From a checkpoint of a small image classifier: adamw at rate 0.0012, held-out accuracy 95%.
Rows from block 6 of a small image classifier, named by matrix and row number. Rows with one number belong to one neuron. Each number is 500 + 40 x the weight over its row's rms, rounded and kept within 0 to 999. All counts start at 0. Numbers have three digits each.
After each neuron's rows are labels from the 100 images, of 14848, where the neuron reaches its highest value: "responds to" is what is common among them; "colour at peak" is the nearest of a few named colours to the mean colour under the peak. Only what is clearly more common there than usual is listed. The data: procedural textures in two colours, tilted and lit.
# fc1: MLP up (model.blocks.6.mlp.fc1.weight, 768x384), inputs 320-383
# fc2: MLP down (model.blocks.6.mlp.fc2.weight, 384x768, transposed), outputs 320-383

fc1.686:495582407487450438535541524499529484538480555458502507527496456467579496570592511477491483562497475467559479520474457463559492419520452480514529541601542506560474458511499473478454477472455516
fc2.686:453507418506513478550537527516521469461489491478562515516484471488448523529499489499545536541580486530520465496461597483486506455492467510593554509485489532502488490514497450482481558512490494
responds to: ground colour: green; pattern colour: orange
colour at peak: green

fc1.7:542496446516466455459483473534466499531493505467520545517510490521586448524514468471430500503495582512471506476491464496510525513572447519548519564453443469523476442495484501538524473516557460
fc2.7:490491531476542511428464485496460541487462518458450495501463496478468468596517503515495600423535488546559447481458512568522527564503468411506426497471483573497460554469464573507502478417490500
responds to: green; pattern colour: green; red; ground colour: red
colour at peak: brown

fc1.370:516510437510470486526589516493509447508514483448499525514494447490525458511486533472540488512512487441527481529514487474571482460496457569472526523497497495516445418500430486422528499507565566
fc2.370:513488500548452458425557501486509520537438503542529481462468483533450506523494495552534517516526526529517477490479501484505465408481569510565573469499497496503441519523536457495558513449503531
responds to: black; pattern colour: black; red; ground colour: red
colour at peak: brown

fc1.302:489514494503480487561514573523555503481476605522552471424495488483486531566461503482451506558549507485427544486431391491512419424519503504502412485519515522514543490521518556487540418515516535
fc2.302:533540492482415548527487528468484504495566501465568505429484460576521438516461486506473486411466484525401439529505515532480437462541524441509596479523559370493562565538498510535508505570547465
responds to: teal; ground colour: teal; pattern colour: grey; ground colour: blue
colour at peak: green

fc1.750:505558410574484544459480448509481517522461555495542475553493459541583473502552503429413532522530488491489479449435484572540477503517446535456472613452518491562467464411507513571521511465497504
fc2.750:522518593569498521473424443522507516472507508443424458464467514511539471542523524543502559514523533514496470477461499557543471547575484473574478555442426512514528537438530624501494467415453454
responds to: green; pattern colour: green; red; ground colour: red
colour at peak: brown

fc1.3:529512463493544477495545448573534473509515498418499505503490472495585481508531489458483490456473463407527430523460413525503475394500454517494507502482463507517415464547501507543577564496510528
fc2.3:478445508426482497465558460552440502543513483497542558429533472545463492531434489501480589452481486522455467498452554505480485455458489472471540475514505521511490515463519456485513510459479487
responds to: green; teal; ground colour: green
colour at peak: green

fc1.396:475490446527470539492584495493495484541542541512544516492475466492490489422542516501502527565525472509511525540492488470507423487464418483377469445560563510542426403491474477497517448499499484
fc2.396:516473555524543515459508445449504524466496512527540468479483452534411462473503574565568502508566544440492475466533533490536474415465552472469595520455428485491465548489553488518586481450510451
responds to: black; red; pattern colour: black; ground colour: red
colour at peak: brown

fc1.338:512507433482481497504498526509529531534493542463547527525518475508542453540613493523465504581533482450562502548484491488558466366481543530534583510541479530530511536532443482405441500524481487
fc2.338:498439518475511417487488524493457526500496487512507511485503438514440515497498551543560586539566519527486541494488617517525463487493509523531521470432486466502484533525508474506478498501539432
responds to: white; ground colour: white; grey; pattern colour: grey
colour at peak: pink

fc1.614:443515473537508502513512461474476484578481500524497461499456446550485490439446579506450481523513527455493555480559499510540419448556473420511483534544484497514511494469488460485515489522529512
fc2.614:509505422462584429537470500500478462450421496511518567482542506525434498518533492499562501567462463535494499554536516511491543475416482514497462448479526485577506472602498468568554561478520496
responds to: ground colour: yellow; pattern colour: teal
colour at peak: yellow

fc1.600:491561543552558525492483501509591514472544463494554556465446485494479462557537475474443419558443500529568444486418496531563496486526497496519529521550493546515517483437440485512479535510531468
fc2.600:473494455492547475527393490523396488522483493465509442494478588508486527386467506467574477559492519492512522532468496533460509616473503515486446504459488518561474501485493511407508564509479517
responds to: blue; pattern colour: blue; ground colour: yellow
colour at peak: blue

fc1.483:475599526487529570476494514469513516583498492554441537506434502507517523549538540460410452539480507498461462484343534515485532488587438491518502538475516513429433467401502424440540496478583526
fc2.483:455426472493474509450500441534526537467474537487503508506477463528472418523533507498503484398472476546512462471473476549452442461457480491483519422540489512486452535498528539496563419525489478
responds to: brown; pattern colour: brown; purple; ground colour: blue
colour at peak: purple; blue

fc1.379:520531407505448581501532520516562462469521524434555505499532482469513476467514499512433515485445519424572521514490487501496483504500470498446540487487545545520528483508458499435512511514465515
fc2.379:556574481485526452507507507490459454472474484581506476527451461542505488542480527486488505506458507552482476498505563523524527481482513442601475464546479466591446570508475504484394501540497477
responds to: red; pattern colour: red; brown; ground colour: brown
colour at peak: brown; red

fc1.444:459496442474516443466475531539478470533446540457527471499505452525508449485556521435485501501542494442523518517495516529475494444501547487436505574453478592492471427457515501471527537532576528
fc2.444:463489525466501520518479505542482450536446523485484544583477396448427540500508497531454500461465433522506558580530501483452502514471475475447479508538558500522474492454486449480566446459592525
responds to: red; pattern colour: red; ground colour: orange
colour at peak: red

fc1.148:544480410570439540517526475471518465516496549549510485483579403506531523556537475515442461437446496512501518477462472493537472442497444480450463564505463532484469505509540591482508556499462549
fc2.148:504444549471451521514547516508456445537460487505561520457479447541499533476554493502537473532552480522461580519479477477529512402481504498535574480539537497561514448616551426503447464503517462
responds to: black; pattern colour: black; red; pattern colour: red
colour at peak: green

fc1.394:380473488450471448501439501537569490521509494467437485509549522497490476505514504471562466572540453569551535499535529583478496475506466451516454484560572495534500510457476520500415463496512484
fc2.394:491476447484480509533572508486555489508486507533490572508576444526485506565542498516512482487469463519520545480518533431517556432492452444487517504579570522489506480575451410545527536520548516
responds to: orange; pattern colour: orange; white; ground colour: white
colour at peak: pink

fc1.510:518604535538476542570484499483523509518512498475501519511529456491519471633588472464547515488523523424530467488449462461524507532511480467477429532458489481505479463596482547461490531502482526
fc2.510:404485525484501518530458517526513489563517542471525626481544504530463473524565525530540503537535408523452465529472551570537494441442483482436514481496514475474475441544548478541612513493529502
responds to: crumpled; yellow; pattern colour: yellow; ground colour: yellow
colour at peak: yellow

fc1.678:567540464540460537463519510420443566506488471507506442514488435487609541492528580488488514551575531442503475561514530520512557464452518594539605644496535526524493447505523474452507554434449523
fc2.678:552546530435510516453463504527524541487508566451465498497505562565538477528437475533564491528530466560481562498539415500519469548538457453474479523494457465490544545535543561538473500456405446
responds to: blue; pattern colour: blue; pink; ground colour: pink
colour at peak: purple

fc1.81:553552477490540537568496437480460462527499512451506495552487394502554506505470472464563531490543484549523550533476455485460480504475428530467495565527557499504473484447475456484493501515507473
fc2.81:497518579462475495475508461477519479507483506539630518508560520467443491370466508490483462526491492401468529525550520383510438547438470542432574485555545426386520517575537453528495489526514509
responds to: teal; pattern colour: teal; ground colour: brown
colour at peak: grey

fc1.136:488473440431505473444627486451526544583464556503604488510453524494530481496598530519525496570486501538480507484447516545483535521488516528552493475453568525561466499472481530580435539533498436
fc2.136:487460477480502515585521482504506490513510488518518566478558484546583521540513470505522495502521462497408550494470512448493560463485522447514514507529577549536546511553468464513511490484530475
responds to: orange; pattern colour: orange; ground colour: white
colour at peak: pink

fc1.493:522514493479542557509531567437475451503545506422484507456509465517523455521467507515499542555556509436489510550471472520518530479532531540526551523495506525551458481525422493406470450455526502
fc2.493:484479578517510446489492493441497560509452539538453496516492510486440447531575543562476552498540515385504548470462456467565476485574510468473495497523421515408474511493570478560498485496479524
responds to: white; pattern colour: white; orange; ground colour: orange
colour at peak: orange

fc1.334:518440496454420481446530492534502517523505552512598504423493502499525512547521462473525487519523474528503555530449419494538490512556468431456478468443459499571506510525500537538490506568517476
fc2.334:517545543473585497417507510439550527504479522470489447472529525526468528454453474496583478491564535483481490510502483462549479628467467457487478548479469553458574505512507568497518529451447445
responds to: brown; pattern colour: brown; red; ground colour: red
colour at peak: red

fc1.43:552463436523428463520523437404444419505563569513517452519470457486602483473475504530547512558519494463505565514557472430539474493462530501483495485494550476619551493540482442509501460579471489
fc2.43:527476384474436498491519457528535567518544506558561514476475552514548460484435494503465519490434470471454495476522491504483391515589483567492531530550552487462496546489496540441496537563485486
responds to: brown; pattern colour: brown; purple; ground colour: purple
colour at peak: purple

fc1.671:433512472511580454440571495561522493509512492454544461510532478485512456499535426477460433489483507497529481461488505493548535408501524512480504458479533493518434463510463417535481483517566472
fc2.671:427488491445543517483539521444473515484407467551547553570564493472439512572514468484498491461557459482521475463486453471457490457468500488434486519538496521457465501504540433538528541463460526
responds to: teal; pattern colour: teal; white; pattern colour: white
colour at peak: green

fc1.708:509495462519442485529620510440500500507525567498494487470477418493532590542562555548461498485560554493548516408482415469565505471495526511536499517508487512514540447516506433450510471488521497
fc2.708:483452458485463521539540590507493416415525557533431462615435551488492524453514476476494438487516471586527543487499470405472521498524500489446422500565500511561415472497557473502477444557477573
responds to: orange; pattern colour: orange; ground colour: yellow
colour at peak: orange

fc1.325:497521476482508480484556442549437454504557603487542487518579529462540517507535501475500498492476534536519504462512511513533477444440375472517513472429522473540487464479499552474503584475566546
fc2.325:452503537490482570464468491533423564557450530530483497468448538514486474495521501505538543490466463499554560495514532548452536542545435456524498535479505554512472494491479471448483440475515480
responds to: crumpled; orange; pattern colour: orange; pattern colour: teal
colour at peak: orange

fc1.372:458536476431505505526469535551565545470479560435592512536523482478536538510503467404474439452437497459535577516488579494468473468486543517480573470475526531516544543529565542509471538517469540
fc2.372:500493556561486463438490523437485556555494464489463475450464458520479523494492544568421546497517549450469485530515531526476442482501536603517531474441427527436520453500544538559487523465445491
responds to: white; pattern colour: white; pink; ground colour: pink
colour at peak: pink

fc1.644:453507492444447510488492471494522466497510528498491475518487480502571511500457502420459504479467520439470526536491399480516472435569489479514532484476536511619498470456523525495545487487511531
fc2.644:503507509511492433554492514494492429446557433495459443473442512510598455514516488447500549512442569556541485492507542489521526478587550534586506473518468515563501540513448563452418478539513474
responds to: yellow; ground colour: yellow; blue; grey
colour at peak: yellow

fc1.294:451519459475438548460492574447536485449508527455533543472518505487513336570475496432574475534536493491498476532538534543578531474496470523458557569430559512540514520551461565428489571516471543
fc2.294:496457491502477471608518592529492416472527460522457554548515480434511565498529448494467486489547464490502570489534506445493543530491554518487451459561543541565460430499507484485507498506536559
responds to: orange; pattern colour: orange; red; ground colour: white
colour at peak: pink; orange

fc1.323:481456479533506473524543523487510543443521495527514413441470525508501490552499524485468495577547504473508545444466518461536473410565549493516468493458509563458508524502512476464550491441544564
fc2.323:453479457473430488443484551526571508461564525506506535503475514489500482568464514538405445443518477586482497512473530497476513479493516429462460480504504488449495603440552478548517526526487546
responds to: white; ground colour: white; purple; pattern colour: purple
colour at peak: pink

fc1.544:409549475485468456580486472497545525576502522472564526514563433467519503568548458475471433515424471466547532524504442464457497450464533529467488501469519462542508516553538510429510469538500487
fc2.544:406411459476455503588474524574513518505541534488465532508448510542593529498531435479523461525430467563492511470505471523451533508559540473467433502491514554554422406481544491454523521499489552
responds to: yellow; ground colour: yellow; pattern colour: brown
colour at peak: yellow

fc1.487:547471488556414523493577556491552480541492485546491465513479415491576542518527448539472469474438487503499563563494398483542519432492477555541417485541439527495519518524504503464483516523592523
fc2.487:573481484495445488532506501520518487500576552539611511475494488587480530411468495466538482502504476463480582552511505415480492446468487536457597536482539439518531389545512475531444594505494503
responds to: black; pattern colour: black; red; ground colour: red
colour at peak: brown

fc1.129:509524417541498502446474548534519551536494587497519519472472433493487511484547518514525517554521490502477535470455523574540482498464437487490473488505525525518570529485481473503450510456517556
fc2.129:534459479415477523487500456491520460555497533496606515509540516540460464458424486495558440521459461472458520468574489519467469586475448517483571480463569388435542508554512424472495522511519479
responds to: pink; pattern colour: pink; yellow; ground colour: yellow
colour at peak: pink

fc1.335:505482506424568506477609530477521509525517549394493458534462430508525541435441522497496466468455542422508537456523504556539475543548457556474553525480539490579499453501522523570550496484436458
fc2.335:530475492519470539582396461506498445516538491467528502489537478505553448452500490445491504478459493522493461538543524516503528526518519594547545514490539474570542476521526519515411543547518513
responds to: pink; pattern colour: pink; white; ground colour: white
colour at peak: pink

fc1.630:495528487563458505543528553504526523540426569467531549481543519529455495498502402500412504511560430521562480533518427511465451460437492540576450473580493482497517540525502501479457458466461501
fc2.630:514465551467548565503413492442519528504461532486519542511500446516423419486502545520556475556402463497479485452564537600494508499498506505439552511477450455461478496476542505461518507415548432
responds to: pink; pattern colour: pink; blue; ground colour: blue
colour at peak: purple

fc1.377:492540460452507437473533482451538503565465507463459546514431498518570497463574513539542544585507469484513521493514495563499508496502492584525461477463534546544495509523464464509417586555468408
fc2.377:530462448508479499560565494538433452530524496527501504480518458535528521537557488506526500506470489509475526478492510412483559415535545484524547442545539531581529495566498417538544543547527476
responds to: black; pattern colour: black; teal; ground colour: teal
colour at peak: green

fc1.683:497512391558488498534520485510523506531450566504494477506488420509504543551537540498432506459433531459517508427417424493492442472488486546522472534504470482474514493524536510505585479468473557
fc2.683:490428481471511499520551581470521396481487497465457496557430453477439557469617474447532485486521482604522505486510516470476561461507540481504464462581480547591459423560492482539487478520536547
responds to: yellow; pattern colour: yellow; red; ground colour: red
colour at peak: orange

fc1.443:443536509477493503514472473511561452458578508512544473593489518549472517568500476495418479514525499511481523509526509455586438465570499485474414500537494574492467500530503489534507472467449407
fc2.443:520549531516477532558485492533542517496505583461473511466521515578571502535453473444451525563497468510497549540470498475554516423575488415515507438544522442538543485541557471530496513561484484
responds to: blue; pattern colour: blue; teal; ground colour: teal
colour at peak: blue

fc1.547:552673530580533524467504504452498511522476505488556526563473463496553382518536491469473509525439561450564463541460554503534495485485446560496539514478569498484442467512463517500507507518475454
fc2.547:483543513515478527458504478491415571563378494469534476453546501465534518510444469437521579469515507489473511479458512451467498532510565553543540460447511498494513416518465552613434580418512519
responds to: orange; brown; ground colour: orange; pattern colour: brown
colour at peak: orange

fc1.330:532558500434498489505495467536551550525461530563515489484531495503479546492488522474600495460458519557523517477417502563548523460460496545519481522432446481493537464411489564493519614421616569
fc2.330:479434475501414468477548530564549472489508500565499451580531602470508472441442511513491481514466529522540399464549494527421515619506482523496483462518462509480454525505502465462462528515481540
responds to: grey; pattern colour: grey; green; ground colour: green
colour at peak: green

fc1.226:557510339543534444508494493496517515490537494547623451496527475495503536525489504515493451511491459506524530536466487462503430487462435557411491525515545505566493538420517546478523537581462540
fc2.226:505446529527521500408492478503546521550533399469520509457491468512513527489459463526508487455571520508439466566570547525516408548470551567520502503493497490499512585461512583478467494561485514
responds to: grey; pattern colour: grey; pink; ground colour: pink
colour at peak: pink

fc1.31:513542499493481581507530537458619506529470504530492534557423459543593447508464541507510477513534517435521549517465540533484465458521483490538530554481515577514491512448524427412474478506559518
fc2.31:477516436471473446453489507475485536499500420469543525442477459541536474557477556503468453493501512528525417526509465564490515472428563467535500447467471550500496583522489502564458492468474410
responds to: blue; ground colour: blue
colour at peak: blue; purple

fc1.391:550446469542478458531590472475457523514453564452521486536544479462496494499502497484472501528480492489512492500499494557534484464443432465526507516386471488538494479456502547548513614526501548
fc2.391:487503555492465513426503453467477558565489473551530499502508545531446403547527549503512514428566520448528538431534485529542540527520443507481511483498503476458472479536443488433621544448557467
responds to: brown; pattern colour: brown; ground colour: red; rings
colour at peak: red

fc1.76:493549493515483547567482542453500514412557469501482534439534471497475440547472479499525439553529454529518475504492534521538502424546455531530474506517522521498462486528469494523461454521499510
fc2.76:529545514542467472475546509485477520472517495538439484469466472513485526576529492508445544521552496471530513509512514443570501406533493404533528483513478450510520507511456442561527553510516494
responds to: purple; pattern colour: purple; black; ground colour: black
colour at peak: brown

fc1.737:536574421584456477481491513394438473527566510533463546532434503493524453557528541520590514587473471476509497446434609492544524466495502503548565530465511551540533497488488518560516609556477456
fc2.737:520480390490512482458521426499520573528446454507516507450517461532478471589451502537520530397472514566501495486515503576511519470464496508540532465479483525522463557532440513522597524481541455
responds to: black; pattern colour: black; green; ground colour: green
colour at peak: green

fc1.400:449610502476440551537500477538530540506452487436560483517573462486563503552545475536533449481535483491550500525483487492537515507435444562450475515514519507484511500488518508469465472505514555
fc2.400:547526535549484492476477526539467470496522481452542451497408525428463519443520501534486523545495518484487493504468544463432410587523530580465497516477495472491510477478479502477488495523494555
responds to: yellow; ground colour: yellow; pattern colour: yellow; pattern colour: purple
colour at peak: yellow

fc1.123:487516518495523469496510507513498515494557554479629510505577525502535494501526459529472511521504544522486487480532505455511434511404471460488504454494485457564461470549491469486490440496435508
fc2.123:490491455510533506492430516457554524559473545464472523529487458482442459502479523533512486515403484487536548461580575537443479553501536529471450466502455403492451512433624551435490543462464473
responds to: green; pattern colour: green; brown; pattern colour: brown
colour at peak: brown

fc1.0:437522442461420507586526525496591555558466570487423460477487483540576509457511561518602489558543509477467479473440551511476462438507425466573554499477532490524458441482508508414531452458399516
fc2.0:433431377461450444480531542518478510543457475471517530532497473472505536465510504541506473497441429522490483488507539490431462482472481463477460467560511525501462448508459461536583523428488498
responds to: black; pattern colour: black; ground colour: teal
colour at peak: green

fc1.299:488582478483509538547466549533597495533488508473541514529588477511497538475457423457512478469460553488531525605383534489482533468514537520489522512500508491528522440444523484457481515479532498
fc2.299:538483472530499435536542508491469503571530466533507468493462475540554501524534566493464451482461511497459502566512456457528489410561573496492515519471461474512495493491526488508535421517475485
responds to: grey; pattern colour: grey; brown; ground colour: brown
colour at peak: green

fc1.196:478481392494440524480524534496508506566465589459536513481495455507581500467515478437504505552484467436524537498513456524515466506465427533526528556461492529545469487504523471429406572521557519
fc2.196:457408485482510500481544498524521453493485489457539531548484418508488569535440467566512500467536457563510561513498491557568467477510520452422562526458503494507470540507492462514573474447526487
responds to: pink; brown; pattern colour: pink; ground colour: brown
colour at peak: pink

fc1.460:473462464455497497513535558506494536433552467490558499509553450521515432564533435503554522539538585511517606512507477485553511471561511586474463511457509510497525499468410469408454484464518453
fc2.460:501517588538497524500465449449514538443481486550472554533496495488447449502541475530513600483486483498490507518518501540539452511483431455480518528502493506408507481492540465509526476475537565
responds to: brown; pattern colour: brown; yellow; ground colour: yellow
colour at peak: orange

fc1.503:497546457486460579427501435502527485484491539553521485549519432488508482529507511455539474470548470514492458539483425499511507422522481452524476517528523477475431357474483495484561500450563527
fc2.503:440495453567451455520532543473490470442455459542443490588484521437436537515468521545492498560518527474576540439447479449481557495510499495525441384503441563528465464492472485503564448440513492
responds to: brown; pattern colour: brown; green; pattern colour: grey
colour at peak: green

fc1.687:525530467490488563488489515521584559486482518419546484485493500481529486566511500350510477529499508504534496583416505552483499417506464520470572534470529496495478437427450455503452510469464544
fc2.687:490535477538467505495489498509574487491503551539498546540558466506439478519423502591490429512544468543509458503495588512470473468430485528520511459480507418413459481506570467503569447544472513
responds to: teal; pattern colour: teal; grey; pattern colour: grey
colour at peak: green

fc1.636:559500462494479530454504520475546506496498575527561488493603412488590528518466475507509513467494530488501598477536433530546494495479464476497459524507539512565485551460505513422512441456560477
fc2.636:529500519510409527537469548500570508450517506446415518504411497525531502466545508527457502493510470585522516476530501495535488454544513480475489506461496490521474403475577539542458527506485483
responds to: white; pattern colour: white; brown; ground colour: brown
colour at peak: grey; pink

fc1.356:501572434472494526504570424444542518468508510441535530512454493452510476486484544529525561581508517517493505506482528490504439476477486522434551493523574503500568528464533536452475496522442448
fc2.356:517439499532500480516486411446519522544534460478539517465418431526496444457458520501519481451476520456432518541518552501527436450505580578490600561451457467494542462524524535539527522542524474
responds to: white; orange; ground colour: white; pattern colour: orange
colour at peak: pink

fc1.632:550555472402465471500486427494477518533470531458459485549459480495519569551565513530486533512489499376551446558503448481529456442493490454537517503503487457513522486558511575467501529481523483
fc2.632:421441512451497510464534497489546550542438518498563570479498437561430502567558547504466513440458443490458533551493578530535497437464520465528521500486533550470478519527513453598622460442509485
responds to: brown; pattern colour: brown; teal; ground colour: teal
colour at peak: green

fc1.105:552459424525498463480600484496513518498482542505446497453484528524499518499443541506554519451510555510483531464432501570570517456456467495517469532473471529559533471480469482478525537493529499
fc2.105:538515517556506456414589521457513486445488445529482387524489534480462544497512548459476548422483613459582536445453472448568478505516524468470478475507439512471478541500471456466542518524469547
responds to: pink; brown; pattern colour: brown; purple
colour at peak: pink; purple

fc1.598:502532463477419492475479509458502479500532543419499508484530483546552437523533510449435488526479542422512549527543441482529488465529425471463442493490548522552488412555488501480490554544526509
fc2.598:463432519419465505543463494521562461480537491427448604570487499416544496490556458556508495541518454571511498536514511518466482511451434507467478514573522501502461412499534509523542559492496541
responds to: blue; ground colour: blue; grey; pattern colour: grey
colour at peak: blue

fc1.668:525449486486459468426543479429556467508522508495535527450456468474503453463473458459464458501504467449538538486565538542490508471561469509520549504537536518549491485480511504498523484485438505
fc2.668:503546553566477514492497462549483514507566526535487498450528501550537502541518508499436551500501517474524516499479491380589515412552545463484552518493507537509508496553486464496510501510488517
responds to: purple; pattern colour: purple; blue; ground colour: blue
colour at peak: blue

fc1.175:523487506486497512499517430476527467564412501372548476509574386530563514546479471454473500480539444405494530535550452441474480507459489535519452522494456499500490495555523432528533440542448447
fc2.175:454491491501477410490458519565466523523498482546484519469469517451524491529460423564470578502470468504475498477463515538442473520486530501503446483482495482489444493452527487443532536541442565
responds to: teal; pattern colour: teal; pink; ground colour: pink
colour at peak: grey

fc1.234:530478502547458524447552457501540484567580510478510508450478478492511541544485585518476543533507534528498484442443458502483516474504485505466481530553518502499451526481424482501528581468514508
fc2.234:523496488497551522497431454468543520550460494494540509455495501528505502407449494562523523638525507493449452445466524512475488550502530541527548498474530466525541393547513565505532526499515476
responds to: white; pattern colour: white; yellow; ground colour: yellow
colour at peak: pink

fc1.315:534428537474422586572596499457580474503532508442486599553546501516542479566526510446496441532513525483509500425491517430519484493438477512538488557498544495468466548534515493490556546499499487
fc2.315:453511536490500541525426482494537543494495532469537614510547464491476465548479500532490489436487394523449534474579553569491476514397423519477551523526584485431486425579440487551557484519545523
responds to: pink; pattern colour: pink; white; ground colour: white
colour at peak: pink